config = dict(
    encoder_arch='transformer',
    model='contrastive audio-text model',
    dataset='babble in 24 made-up languages, each with its own sounds, syllables and stress or tones, from a formant synthesiser',
    train_examples=39062,
    gain_aug_db=6,
    n_mels=80,
    hop_length=160,
    input='log_mel',
    spec_augment=False,
    win_length=400,
    tokenizer='word',
    vocab_size=7471,
    loss='softmax',
    embed_dim=256,
    encoder_norm='layernorm',
    encoder_norm_position='pre',
    encoder_activation='gelu_tanh',
    encoder_mlp_ratio=2,
    encoder_head_dim=64,
    encoder_fused_qkv=True,
    encoder_bias='qkv',
    encoder_qk_norm=True,
    encoder_parallel_block=False,
    encoder_dropout=0.05,
    encoder_inner_norm=False,
    encoder_moe='top_k',
    encoder_num_experts=4,
    encoder_moe_every=2,
    encoder_expert_mlp_ratio=1,
    encoder_experts_per_token=2,
    encoder_shared_expert=False,
    encoder_subsampling=2,
    encoder_layers=12,
    encoder_width=160,
    encoder_positions='learned',
    encoder_pooling='class_token',
    text_encoder_causal=True,
    text_encoder_width=128,
    text_encoder_layers=8,
    text_encoder_norm='layernorm_no_bias',
    text_encoder_norm_position='post',
    text_encoder_activation='squared_relu',
    text_encoder_mlp_ratio=4,
    text_encoder_head_dim=32,
    text_encoder_fused_qkv=True,
    text_encoder_bias='all',
    text_encoder_qk_norm=False,
    text_encoder_parallel_block=False,
    text_encoder_inner_norm=False,
    text_encoder_positions='learned',
    residual_init='none',
    optimizer='soap',
    beta2=0.999,
    lr=0.0035,
    beta1=0.95,
    shampoo_beta=0.999,
    eps=1e-08,
    precondition_frequency=25,
    max_precond_dim=1024,
    one_sided=False,
    adamw_lr_other_params=0.00088,
    grad_clip=1.0,
    steps=7200,
    batch_size=128,
    epochs=23.6,
    lr_schedule='wsd',
    decay_fraction=0.3,
    final_lr_fraction=0.01,
    warmup_steps=1440,
    weight_decay=0.3,
    adamw_weight_decay_other_params=0.05,
)
Rows from block 5 of the audio encoder of a small contrastive audio-text model, named by matrix and row number. Rows with one number within an expert belong to one neuron, the router's apart. Each number is 128 + 24 x the weight over its row's rms, rounded and kept within 0 to 255. All counts start at 0. After the name is the row's rms in percent of the matrix's.
Before each expert's rows are labels from the 100 clips, of 14976, where the router gives the expert most weight on average: "strongest on" is what is common among them. Only what is clearly more common there than usual is listed. The data: babble in 24 made-up languages, each with its own sounds, syllables and stress or tones, from a formant synthesiser.
# router: router (encoder.blocks.5.mlp.router.weight, 4x160, trained with AdamW), inputs 80-159
# up: expert up (encoder.blocks.5.mlp.up, 4x160x160), inputs 80-159
# down: expert down (encoder.blocks.5.mlp.down, 4x160x160, transposed), outputs 80-159

# expert 2
strongest on: mains hum; /y/; /i/; /ɔɪ/
router.2 103 [131 138 140 138 175 141 135 122 133 171 141 126 150 113 138 158 136 121 154 149  56 126 121 144 107 124 120 131 111 131 185 141 110 120 132 115 150 119 129 161  82 135 103  78 119 157 153 103  96  97 161  98 108  90 132 139 170 132 121  83 143 139 135 118 124 133 125 152 118 161 126 145 130 129 207 151 131  94 113 101]
up.3 084 [104 106 190  61 132 145 139 155 147 145 140  79 100 131 104 119 158 106 146 153 132 163 150 163  90 110 111 118 139 106  96 137  86 100 167 143  98 123 115 118 141 115  73 107 127 136 155 136 164 124 102 127 101 155 108 103 131 132 112 140 122 111 158 130 131 175 130  89 116 106 144 138 122 104  78 119 141 138 120 128]
down.3 087 [148 135 114 167 122  82 162 186 129 126 163 121 127  90 119 100 137  78 130 104 135 110 169 157 139 147 114  96 130 146 113  89 124 105 113  93 113 144 111 139  78 114 137 128 100 127 181 120 108  98 158 139 160 138 163 111 118 154 137 126 103 167 130 137 151 154 161 140 113 173 143 105 157  82 143 129  58 135 122 129]

# expert 0
strongest on: prosody: no stress; /t˭/
router.0 104 [152 144 113 141 107 121 177 155 113  89 126 145 124 133 156 146 141 134 133 125 108 120 102 120 170 114 114 137 129 133  87 102 131 148 139 166 130 115 131 124 117 194 152 127 129 139 104 133 112 146  93 128 126 125 143 147  83 160 115  81 118 102  88 132 141 124 151 142 104  80 160 137 119 114 112 107  87 102 131 168]
up.3 087 [128 100 145 133 106 139 169 166 140 103 163 122 132 139  58 143 154 107 105 146 131 127 148 120 153 119 131 133 141 125 129 122 106 124 135 133 148 140 124  89 124 121 130 134 116 131 162 138 135  82  89 100 137 149 166 119 148 166  91 135 218 114 119  97  87 153 162 106 155 100 124  90 143 140 107 123 115 138 125  84]
down.3 090 [119 137  85 127 129 152 109 174 158 124 165 120 150  99 116 121 128  82 135 131 133 120 112 121 131 126 147 122 142 140 150 134  96 133 117 127 182 133 113 136 109 107 134 148 135 150 160 120 129 108  83 103 149 151 129 108 115  87 160 161 196 130 114 131 157 107 143 120  91 136  80  85 158 135 111  87 143 101 139 106]

# expert 1
strongest on: /æ/; reverberation; prosody: stress on last syllables; /ɛ̃/
router.1 099 [158 114 108 119 121 120  94 113 100  90 162 129 109 152 109 108 154 115  98 156 126 138 116 176 130 108 105 170 135 146 116 101 116  97 129 120  88 138 122 127 140  98 113 137 130 134 166 103 137 127 126 166 109 112  98 142  92 154  84 100 134 102 149  93 118 151 165 109 176 100 101 115  67 120 104 130 109 102 114  92]
up.3 106 [109 146 147 113 166 134 123 145 154  95 127 161 140 151 101 106 116 130 140 112 128 177 142 129 115 133 175 107 167 132 153 165 137 162 130 144 123  93 115 103 124 136 132 135 118 114 106 105 152 169 155 103 136 153 149 177 140 130 154  98 130  82 117 135  87 137 127 162 129 122 132 135 103 166 107 153 185  95 125  89]
down.3 106 [132  81 129 147 115 119 148  89  72 142 125 104 115  86 154 154 116 128  74 145 136 122 151 138 144 134 134 161 101 121 136 178  87 151 111 142 115 137 126 107 169  81 156 163 156 107 129 107 106 129 115 151 132 102 145  87 117 174  80 167 138 125 168 106 117  92 126  86 110  93 164 127 103 123 154  96 129 184 168 116]

# expert 3
strongest on: prosody: stress on first syllables; reverberation; /aʊ/; /h/
router.3 094 [ 89  78 123  86 103 166 114 112 135 133 164 145 124 153 127 144 118 160 141 160 149 148 114 121 133 116 170 111 142 163 113 140 108 147 131 123  97 126 122 164 140 100 145 118 110 121  87 146  74 113 122 130 125 138 132 158 115 121 115  85 122 147 128  89 114 110 141  77 156  81 114 135 117 112 104 153 166 133  92 147]
up.3 105 [136  96 107  97 122 133 129 148 114  84  94 157 104 151 101 122 160 139 136 103 121 118 183 122 102 121  99 123 136 155 140 169 146 127 168 136 131 123 128 103 132 150  88 114 132 103 133 128 145 147 116 132 149 164 155 140 111 144 104 114 171 156 107 123 148 113 128 115 107 151 114 141 150 120  89 142 146 120 136 168]
down.3 114 [134 144 144 149 145 183 161 110 115 132 135 133 130 126 136 124 139 126 105 160 174 133 126 142 152 151 152 112 125 112 129 105 150 127  85 134  88 176  89 147 153 103 148 158 156 142 109 139  85 136 121 164 103 108 145 129 122 120 101 149 122 118 136 130  79 129 116 130 126 132 146 101 125  99 187 151 129 156  76 117]